config.yaml
arch: "ecapa_tdnn"
model: "CTC audio transcriber"
dataset: "strings of digits, spoken by a formant synthesiser in many voices"
train_examples: 39062
n_mels: 80
hop_length: 160
input: "log_mel"
spec_augment: true
win_length: 400
tokenizer: "char"
vocab_size: 20
norm: "batchnorm"
activation: "relu"
depths: [9]
kernel_size: 5
stem: "single"
widths: [192]
init: "kaiming_normal"
optimizer: "soap"
beta2: 0.999
lr: 0.0041
beta1: 0.95
shampoo_beta: 0.95
eps: 1e-08
precondition_frequency: 50
max_precond_dim: 1024
merge_dims: false
one_sided: false
adamw_lr_other_params: 0.0015
steps: 13000
batch_size: 128
epochs: 42.6
lr_schedule: "poly"
final_lr_fraction: 0
warmup_steps: 2600
weight_decay: 0.05
adamw_weight_decay_other_params: 0
Rows from block 5 of a small CTC audio transcriber, named by matrix and row number. Each number is 128 + 32 x the weight over its row's rms, rounded and kept within 0 to 255. All counts start at 0. Numbers have three digits each.
Before each channel's rows are labels from the 100 clips, of 14976, where the channel reaches its highest value: "peak on" is the class under the peak. Only what is clearly more common there than usual is listed. The data: strings of digits, spoken by a formant synthesiser in many voices. In brackets: how many of the 100, against the usual share in percent.
# c30: last pointwise conv (model.blocks.5.c3.0.weight, 192x192x1), inputs 96-191

peak on: /v/ (49 vs 1.3); /aɪ/ (37 vs 5.8)
c30.84:189121100119118084148083105183144154124150170166150155147141146131185114110091122130082095234097161190108131099139080143118143124121141157209148194133083183103121130141104094100114130091093157133130126103077078129149130110135111162162131084107125094139099167165161113131122150105129109102

peak on: /ɔ/ (100 vs 2.4)
c30.37:162158083097090121113173106160107154115134129141110138193191099104172184133110116117145078171131144102110134070097112137149085140147199148115144163158126141058123160081114099165141156123114144155208136139072131087170153087064152156131170135168091171130149114164155157188106077081068166126

peak on: /w/ (40 vs 0.8); /ʌ/ (36 vs 1.7)
c30.34:135090086156114101102126133146178137115129110128130136125155082125133079164119134137074140106089128190156137130084155196178142154126097118172137145106172160115163094143107153126154096146106179106102129124078126186218094111127099123144136124130125079081133151110112129103156106131038160122

peak on: /t/ (62 vs 2.8); /s/ (26 vs 3.8)
c30.11:103131122126133096156135168128114097061136125071132135134095153182158130075171139120076170087129132146132104091177124110158149152157125168145155152128145119129239128090129121163145100126137096120137122172091128119117167096111103084132103138104132127130179180096150153076140138067121136133

peak on: /ɪ/ (100 vs 3)
c30.25:161127119166139083125091089137140120119056075155176135124170122133116119144079150087140144171130144122067130153125122148112158191130099139093117131134123071165114099119078194137059132134121124107122093117123170103093150109152165159103179146147142191180121055131118086140137080103162124126

peak on: /ʌ/ (36 vs 1.7); /n/ (26 vs 3.1)
c30.146:139133152092088152119073190070078101148188133106067105145095132147116141072113118156178092074089128175136136133071162140176080135099126149135112128160140124097170125113088101167190107170174091047139090136125106136136104084143106138121074131132099141143158145089085066124165110125080072141

peak on: /oʊ/ (26 vs 1.8)
c30.170:115119117105093118128134061170129146157204071134132121153072146137131103164029103117116153110166119115110096159140158126133133111134120161189065112121114169066166119155157106065126065171046135102137109129138133081070038086108126120127096093085102127169100119129090115129166126180149172154

peak on: /oʊ/ (44 vs 1.8)
c30.181:133130100175082101142151108208118152088151150114091098142176118178096096089101121092144098121167126112159118084162167154112141107113146091145109182176097139124171126102091134164145067106101120061113150094115102138191139159150121109097100153081150145133117117174184074134108123160097111089

peak on: /ɔ/ (90 vs 2.4)
c30.71:106236096135167101150117130177132128145112074188116153166128133149168095070108186181117126132141155114151159062076098174153120074111149156143132097169095181116098093112087174105077154145116153130160116104128126174150114131071166153138121094090045139106160165120072126179104143124119174143

peak on: /k/ (35 vs 1.5); /i/ (33 vs 2)
c30.43:143137141164086106124113110181143165150113130063217120111144186144162110146158218094072166164133117121151119083140113130094137142120114140131079145141148127108092156094097101115147116102112164107091154112111187130113081166140124158141091166114192187170169107128125126151103092131091152185

peak on: /v/ (41 vs 1.3)
c30.101:147153087120074124130155177118153175102141172155149111111109126127137207143116142095140086137155165189126142113131141140132145131129125104067131087106109135094155152077170115125059105122074150123104130131132186151141139125126113098139075134144135139092118163184186091095104102125192142106

peak on: /ɹ/ (64 vs 2.3)
c30.14:081107127132132142199130163031105148106170097201153149119180102106130111098124133152113090127162123115163119094069138134109122158138159117132061103078198108112108097116061148165085126082130132124118150111114128100147152091114105080130082108209076118138149122148161110140146121153185149043

peak on: /ə/ (61 vs 0.8)
c30.174:158144112164088122144157156144088076145096140087200114147188139130135106158068174116110150190090088134154127154112144134127143114155085140156156121103131139151110123116114165168143106099178078089100074046118068127179189208111101160103144061140169168101116107125138098102081109126183126127

peak on: /aɪ/ (50 vs 5.8)
c30.184:104095129122076167129116141136121108159123091138197185132157117125092090078107099162147103105095165158160089120108099137125123126131150117162105133112169094108088064154135028126089068146146061105136121112122117101047124140072146087120130077111138109091082162103115135151140134089142100109

peak on: /w/ (38 vs 0.8)
c30.66:132126088115113166140119091155132171133118140070123121157128139164130169089141137116103076124155115110141094168161181167160146128097107136135174151067184144129209129136166094089120120094165113125126107144108115165097161106129136122099134126202098163120170130146081123147149152072067184168

peak on: /i/ (46 vs 2); /s/ (45 vs 3.8)
c30.95:153156093088143033207148118115146148112203201149133159151175199104143110160136177124125115170130154117145135097067130163163146096128097143164095122151137114082149132122133073152108124069106131134123158115183101242112164138168090100107140152120118140084077150122110106153106134127101081087

peak on: /ɹ/ (56 vs 2.3); /i/ (35 vs 2)
c30.55:101112120156137108123089116148149175081103084126167154110120171130166094122060072104130084107127128179158080152196113117144085188125144113137088130107134142159147145159065070148098068122138091165131149119106198112099121086109170139151131124175063101135156097055138095193124079122143058100

peak on: /ʌ/ (77 vs 1.7)
c30.119:087202116121085102117138098126060111086104154099148103162189102120133160152133102129158116110158070138110205055159134136113181094125151130121132135150077182097106122094147143175129109172068124122173064112128128218146100184098144157108132120155111156150190125109102129113108161083146203138

peak on: /aɪ/ (62 vs 5.8)
c30.133:084127162108233079124180110139161153154137129144101156138090097156147138114113095111147157147132174182097123145133119098124138085124069083172106138103100124137126168174200102098088143129144095062138151184168115108152086151115121123186124107140114119142093160172137126101124088095151145141

peak on: /u/ (52 vs 2.2); /oʊ/ (36 vs 1.8)
c30.161:127111096094109164104143148212131089117120151122120138139104146110111127103129071107172113142133089113099150128125157112111109158102136089129158136136171135159075082163074119141113175115119111129115131081199132174153132144099122145096164145167095089167088102140190112149124122145152089133

peak on: /i/ (43 vs 2)
c30.86:134107116173119238141138132062109135160102117116171032110156133113117107109120104189075124110125122161130142135100087155087152093130167173144149144112103162141171083106129099158115173153113082089134058093124049097121138113176116179073129113164133156093101090157121117103124159150149108103

peak on: /s/ (87 vs 3.8)
c30.35:167153164117094136168077157163112128172124125107124152121117139136087131126130162082086153132133115074119097109151114092110116097126147170122131127142122173123120181133178191148134139172092119117151142111154144133114108136166102106131114133147139150138129140136171099158108084113186118136

peak on: /ʌ/ (69 vs 1.7)
c30.32:185133086157200184195104123098131133098121101116074088115092142079116124118097093157146123146149077104128154118113103113172106131129174103140156152155121153122077072130101118174098118132124131123091087131154107164140089130131147138108072150177058162153169181179116076115127138100142114158

peak on: /i/ (44 vs 2); /v/ (34 vs 1.3)
c30.72:169167113093114108156146160115130137170119174063168119116138088130155130136065153121071086072171103110110133135146067179144157142099135098181122078139145154079098090078116147132091185104169133112092097084135099194176114121128108160116138069147090097141143120125146123153054120116112143105

peak on: silence (92 vs 55.7)
c30.68:103162131158131167164077134188114154103135112158069149116149130123134158201113105105164107118171093126079125203125119121166087141132129165127154090147081097175117098106171106149103143171159104105144150140100133198108089137127112090151238142150099125163171098098083132110130100148106108168

peak on: /u/ (36 vs 2.2); /ʌ/ (28 vs 1.7)
c30.159:179077074112114115123106123105113129161109091120100138055118110137103146163134098136150163075151088137121070124096154037086070155170104120125181099130141141097203146128109154132078172150152063074112123136114190135141095163087175136128132156124135091076113162088099156054164129088116101074

peak on: /n/ (61 vs 3.1); /f/ (27 vs 2.5)
c30.82:170140106101125071135099191108109118085097091143123123168108104134139114130132203145140098122073092134129175118135096097212124107206155133078098093071095109134068151179097143120143130113108112121113163126068128181158179109108136135112067105128119117138134140112069161078135132117180187137

peak on: /k/ (48 vs 1.5); /ɪ/ (37 vs 3)
c30.94:171155144131128076111069140134199078154176180082096101097089115114110102132137131124127159206096138116170152119145132179087120096169093169114067159110171080124098127100180115180153084250130181137097132102101111096144145123122118079106113175095153132162083137116121093141163097166119146191

peak on: /n/ (82 vs 3.1)
c30.24:226132146091104162126123199122135145187141148177122113153115182087100156116088108136198115146170108136110175099097134119144171103088138183129118180170080135154134179153164132145174139132222152134108134163092180103155136084139134147101105109121112112128173105114104122125090188123157091163

peak on: /k/ (67 vs 1.5)
c30.92:127106160188110088224125115086092116142090153151125127121126115126126167080111143147114179174091078136131158149102103124083097136167096108102130159112111148091122124139150135097122154184117185118176116137075181077115110158119128106096073195148128153166179134157131138177142152148136115213

peak on: /i/ (90 vs 2)
c30.147:086101134090129198120177131090164105179129109127138175135153153073140147164138173114090161082102115150114121066129162120155129156152135173149176122133154077086096157199090160123123165088131119101169166128086167172160166154107126125118084104121107123160140125138108121126119128112084101123

peak on: /ʌ/ (93 vs 1.7)
c30.154:102110154133082144138066145108124089154123111104109091136083130114134114109141138074123131157117084063083070097119151161140077106202139132090128124114152128165138092081084156140185163123118045082158115144101129127077099148107155110146091108108101076144204096138101128132104097115149140084

peak on: /z/ (91 vs 0.9)
c30.31:105149080098120120197124131133125091153045096105114157143102095108126117152132108133159127136159193122103147114199185089169135100177139073144107130145152116110068106169147128141100123151111143079092108170115144092183107125111174121110134104136111140146110131158083117132121100122086128115

peak on: /n/ (35 vs 3.1); /w/ (28 vs 0.8)
c30.157:167136070131138129177134105129175135188143097143175100101123150144100163092094131162113140151132127138143149143145090152121198156133152154147114130108145181143130197091123182144109117119121123128134127062079144132131154193126087127132163203106146100154130172104171177130165133128166124099

peak on: /k/ (99 vs 1.5)
c30.185:165182092112117118122153159153116169147103098118147109133118113121089146130135179195125161096147100131202153158142165141104139133102120141107185137155170132133057126170111132172085101161162163117166169114084095123146105094142135149115147056125093142127163156101162121107064040165072176219

peak on: /s/ (97 vs 3.8)
c30.163:162104179126064149101134111099101119165100099129119116165112191134119122123129128130107118133114190120132096079163172148157149130125064086156091118091130142139155128112159137172144109124096122150132159157221149074129109127141147114102122090101120169066109173120203111140170059141077091076

peak on: /k/ (36 vs 1.5); /eɪ/ (28 vs 2.4)
c30.109:072065108071078132103112138090135116169124176085071133120059140133143150140081089191104099112123093172186169110126114110139102127139120137165120107139132148172122164105096080168103125187157146071080130140131096152107110135119097079095131129137129186094084103132136146099112117119128176085

peak on: /ɪ/ (94 vs 3)
c30.149:138101104134133102123104107131204073136172115149137101180122140108144067151074087147116141153104127123078092129152150127131090113090142162080113128250130101129082139107129126086185096172124059149102100086102160153066069085163082131067110095138126098199110138067098092073102097167168095139

peak on: /ɹ/ (27 vs 2.3)
c30.137:129117097117182106162111079090147113109098126171150075117146213098175153204118120108093146118108114111109124150132104132129139110123112118107151164136091190092104096082154132098152111140104103132076096138192179118157133145107080152116146144088125128195129119156147094132075127127155137141

peak on: /n/ (58 vs 3.1); /aɪ/ (33 vs 5.8)
c30.15:149167127140192110133121155146079092108114094118144113185159138126119118092148148169110128124137112116087116134096171150130156116131101147136112175166139084122103109072173136129087152113146162154147140136143104094180099169096126167155158123140135100157142169127131188072088142128129178139

peak on: /ɛ/ (51 vs 1.7); /ɪ/ (38 vs 3)
c30.140:112144180121180078154133196119110105133087049145097100174098111096076126097106149213091097175095152075146109099129158120198166144125079164153097131192127163124144065077119177088160120117109161115138090088169101084089160080151152146136105130110081132091128114095082142134075168135134122099

peak on: /w/ (45 vs 0.8); /t/ (31 vs 2.8)
c30.134:162144116105106099138105174158035100100104140117138088055135157163097118120158131137139124114154165180164125108165151152138093134087172121113117149114100142140120114077154092174107057132150133102163144100096121103132151101169131215084124095129116122123160093112138138177113111165085119142

peak on: /n/ (60 vs 3.1)
c30.98:112072114121191154152123138115069121126156141139206101108160097146114124174035138105118139094149125146127120132071126160141081175115132145141146142144097106126132085089109104202133147089150153127155101106144113154094136127157102169065137134146121156118136113173077112109121138158123119172

peak on: /eɪ/ (92 vs 2.4)
c30.7:153115051117109137151151124095168110116121109119157157139058121084145099168126178112081112051155098088075129134062105173125152130113069118115133136097130118209147097087141117184088116150132065121182105090148137083090110131096181144094139117132077182131131135105116040125110103113175196080

peak on: /u/ (33 vs 2.2)
c30.88:137096136170155127094112150114146080061088152128134115134141122131178085135153092115136161155133135058085087184155160113122062231137141091088144153074167123154185075141079133143188156129156097098115105148181111075161153125144124136145106140156185095144102097097194057127095108087134144121

peak on: /ɔ/ (97 vs 2.4)
c30.166:127126110132160153172142125101139143175069144103115102132122136111143117106131118114180136163128184171114140137081121104165106127091127115121123161219111185131093133130091079103114140078095138096160123071128109084124166066128106109096148151119133153144149217079176156052158079117124086156

peak on: silence (90 vs 55.7)
c30.108:101126070104117091172081173222120069150099125133120101151141160141077099116104146122172125142083128094176133129128110132123051110064138101211069177127115082097146155121141116054124144138091145144128155154097075160179079108059124129116092078100151154082108132176140158177082150114120116113

peak on: /k/ (88 vs 1.5)
c30.112:051156099099144128108083155100124154079159159189119127130121136051135119084145146154086149160183168138137101137160146099142114143189105097167132088084112142096108133158117199136092154145077115180100192128082149121150119104150071099158107091136214087118137143087171166135144088136095104147

peak on: /ɪ/ (94 vs 3)
c30.85:147127120121148101105123115152138065129225084150099117151129140124168125126054106100156135178130104130071109139115144133092176097136101127135111130192153103199098085159174101125137150182131090095171187167121158099187100139088132078077148132147134124134163150096063114106123076137150141207

peak on: silence (100 vs 55.7)
c30.123:095131059170131169175082209143086139109126109088082134134125084171163143098100135124141104121098135157122109118103130103101091085134131109096147093109128137103137187156127117123103133086107149109105162156125170120171172184123106132125089181156087138117169129167099125156165143153081151130

peak on: /ɪ/ (67 vs 3); /k/ (33 vs 1.5)
c30.91:111096148141151106092124160113148119090132161139110147127147142194139077088108154188118186138102070107131144153082172085095117145095164117151168106153124114118127129155113197116129124179156074133131135093123094126096130076085158091135077177158085162177139101121074094089100118176101131160

peak on: /ʌ/ (35 vs 1.7); /eɪ/ (27 vs 2.4)
c30.167:145090146091122139121119128138084150150110152149156141110087109113106113091159142095071112126124109154143152151167137106120094139135128098077138144086146132107173041167103135158078134129150100179135131163152058160082092116126148090171135166111122132119105156098111127142100164148165177095

peak on: /oʊ/ (49 vs 1.8); /ɹ/ (40 vs 2.3)
c30.36:075038132163134127122176120152177086099133109186139114116116123182085064077112042097079187113092102119146148138158111140089119118120132070144082084162169146114167076114134129167091099076138125130146145136091127090134104099119186109104133111151081114069134122157108177169091158155133112116

peak on: /ə/ (93 vs 0.8)
c30.130:103132112137101185142144123101126126102128116112172137074149082077149131052097118125149096141096130177126166108090090117098100170113149136123114112111120120157111159152081108130111097098130104055151055077141087131145076160125123163094135085121187118089147148138158172143081177064113114125

peak on: /eɪ/ (68 vs 2.4)
c30.128:120212108126143140103155137190119134077104078128136153174151114145146119158123116101128132131135132207144085100175145103132145120095048114138123140086074133149107099100082140112109090180110138111196157162195143097116194163127134153148140105112138150186107092151149170127111145080126116100

peak on: /ɹ/ (38 vs 2.3)
c30.139:169153210113170187116159139139166141113128126126154092092120134118092096150069104134118162133134165044149119139078128133104131117097120149082162150077168058124105107083113087130152115120156079157103164094129124106085105182168152152097119085190161096125107130111081102104113158140147079109

peak on: /z/ (40 vs 0.9)
c30.18:165081138098138084101171080123138114159136089127092140139107131133086146216103164121098132131184091091137157099111097064162125128109069131102091146154144113122128216138167078195084209153106057121179167156134167103143098127087141125185199111103098126114163126203128162104124177123126209080

peak on: /z/ (64 vs 0.9)
c30.189:103151119118134189176109142175101144117107092162143140191110116137142089190072161106103116085165131124057120153149119188108148099114135128125151184135118051188120108087159129127151124188160098094106179113136097162149112114130107087096145137166150202072053147140059125137157152142077046150

peak on: /θ/ (41 vs 1.3)
c30.39:210144145080099148102137166118148104145075136160150160093104152128114105147133179160106112067190093106104165095120109157125118189096100105112118102119082144198130126074083075150109132115096126146115120095117149079083156180187079241134142077144051128116130135178125134101134088114135116135

peak on: /k/ (86 vs 1.5)
c30.5:140143155113164125111139117102122128135162198122095111093112113151134125116096114164150138118118113164154145119136084147150139100134095098149158158124164138127104195104119056155170162095086173070158142117121157148114128138137139049134150155124140072162174127135138184125131135155140202137

peak on: /ɛ/ (52 vs 1.7); /eɪ/ (44 vs 2.4)
c30.138:126115140127101111132106139083150151122108171110112115147077159078112123061127155147087097144151164065123157171136166137148137171111141099130192111107089147180165119103095124181128121139130079127123106137175068107076092126117145149155161110162088144159214153091142143133095064075117154100

peak on: /z/ (61 vs 0.9); /s/ (30 vs 3.8)
c30.74:172097111148150107169172145123071169135067137196138127153069133136155100164160188132169108156123166151099145105143136209145141159118105112161105122169163156113153124078157124148178169146113136110109171168164129105138130133142125101103149081181212109120111134177127117103110138112131123129

peak on: /eɪ/ (85 vs 2.4)
c30.93:118075119088125150130058118132125054101079132126149079131137141147132084121076200143151167102123132098123113121084107099157189137146094138120112140124065152148102074091068091121128092190101098147146105126113132117165152144115197150091159076113031153129105091101048076150120086144125202169

peak on: /i/ (40 vs 2); /t/ (31 vs 2.8)
c30.60:191081127076138217165112121090087105107171157095180123133148121108150142125103078127108181105104090116144094111123079122094215125101137112121130154141139196081076113100165122101095112116151148097119111122101167121121103102058117141153077152105082136148054085189141105106116130140153124103

peak on: /ɹ/ (51 vs 2.3)
c30.125:118093170157134108121147138159120125061131116117140157138134207066157196169151090156194105085108126191131148182089103097150125118151159190131116159101143139190155145177113183138161167065135142124161077182057154081106113126135146118109192083156130115129101105141095143159099103197109143143

peak on: /ɪ/ (91 vs 3)
c30.141:138120140126135108109102074098097108084092129153181165106176072089146076142135153126122132135156123139121121119148145090152076183127072067076094186183107159109122086102184172113130120129117157151160130116088150104181129117130089168118098085168115121172116115134166185108119170144130098125

peak on: /s/ (57 vs 3.8)
c30.49:182087105140152176194160116117074120084097081145080197123108102147142115151138079097103099124107118200128129115164121114118127121180104126125164134114138172077122135086140176156125088138111102122116107168149165124118197168136126117136097107149118086125155161095076091080187093095142103148

peak on: /ɪ/ (100 vs 3)
c30.73:116137168123148136143067084139116100188145122124174128137149158145152071085147172089158135120101131075144098142146150123097091096170176167122083122112160143111128115142119122118097088138143122179163153162156141117102095120079151100102110157064153150190103170127130075186160048158120151184

peak on: /z/ (67 vs 0.9); /ɪ/ (25 vs 3)
c30.191:122139103195153123189174123139160119072098190138141093153135171134118129143092149122084155128114156164165142126145126076139130144101115074135148128126160109055071148098113065166118186134106134143128143117096145169132107133110116102137126080163185182105104166189145098161133123135092050168

peak on: /aɪ/ (100 vs 5.8)
c30.6:084085135138140086143090137110130140099109156118143135135188115190112089160084209088129117142158175139124140140149143075140177152134106089120048125183114094119109176149138148095066100113140116080130165113140136105126079064049122118148155143117083153124161103162075179098065093118164155135

peak on: /u/ (43 vs 2.2)
c30.42:141167083134092083159142130151139106109126091129099126152201117103143115119069099131115096146071171108136154125148099102126181113194069185157131144150107148133142147104099084076094111106098111106096137087048075119217177130081072144106130108084129135077091168127166095138120127130126139128

peak on: /ɪ/ (49 vs 3)
c30.33:095146086132138098098143143124101087072190147134135056064080116129140110117112104186064114160134112112109114151156092131178112083138107166099110162198086092136058137141131101116107126183123124151107097170112170145152150152163156156081110087117108136182095121150099131118140076105091184111

peak on: /s/ (89 vs 3.8)
c30.115:111161147157120145164088118213095117173152150168169115124143168124115086084131107120093121152137081080208172130089160163128087160126099120091167103122117131156157068088133127178160135155129110089108143128165099222217123118094167143118106092125196110162089120105156128119143127140108066108

peak on: /k/ (94 vs 1.5)
c30.148:163126200168114141107131155112096144172119106157105124143107097126129125150137161172077092153124129120187101109128102133139091114178077146054115166122123125107151125108106101175162185136163160075081068143103118140119153179103098168086082111126145087059158147151134111134114152091128215119

peak on: /v/ (75 vs 1.3)
c30.102:122112100192126137128211084124193142123137187145088159148111089098104170104123121206106045106140076139130158202085197113139131101125160130117119115130154114063107165102125119141111151151112147113164172136128113153195104124079147143119133130107115088109138124111185115180095110123140113088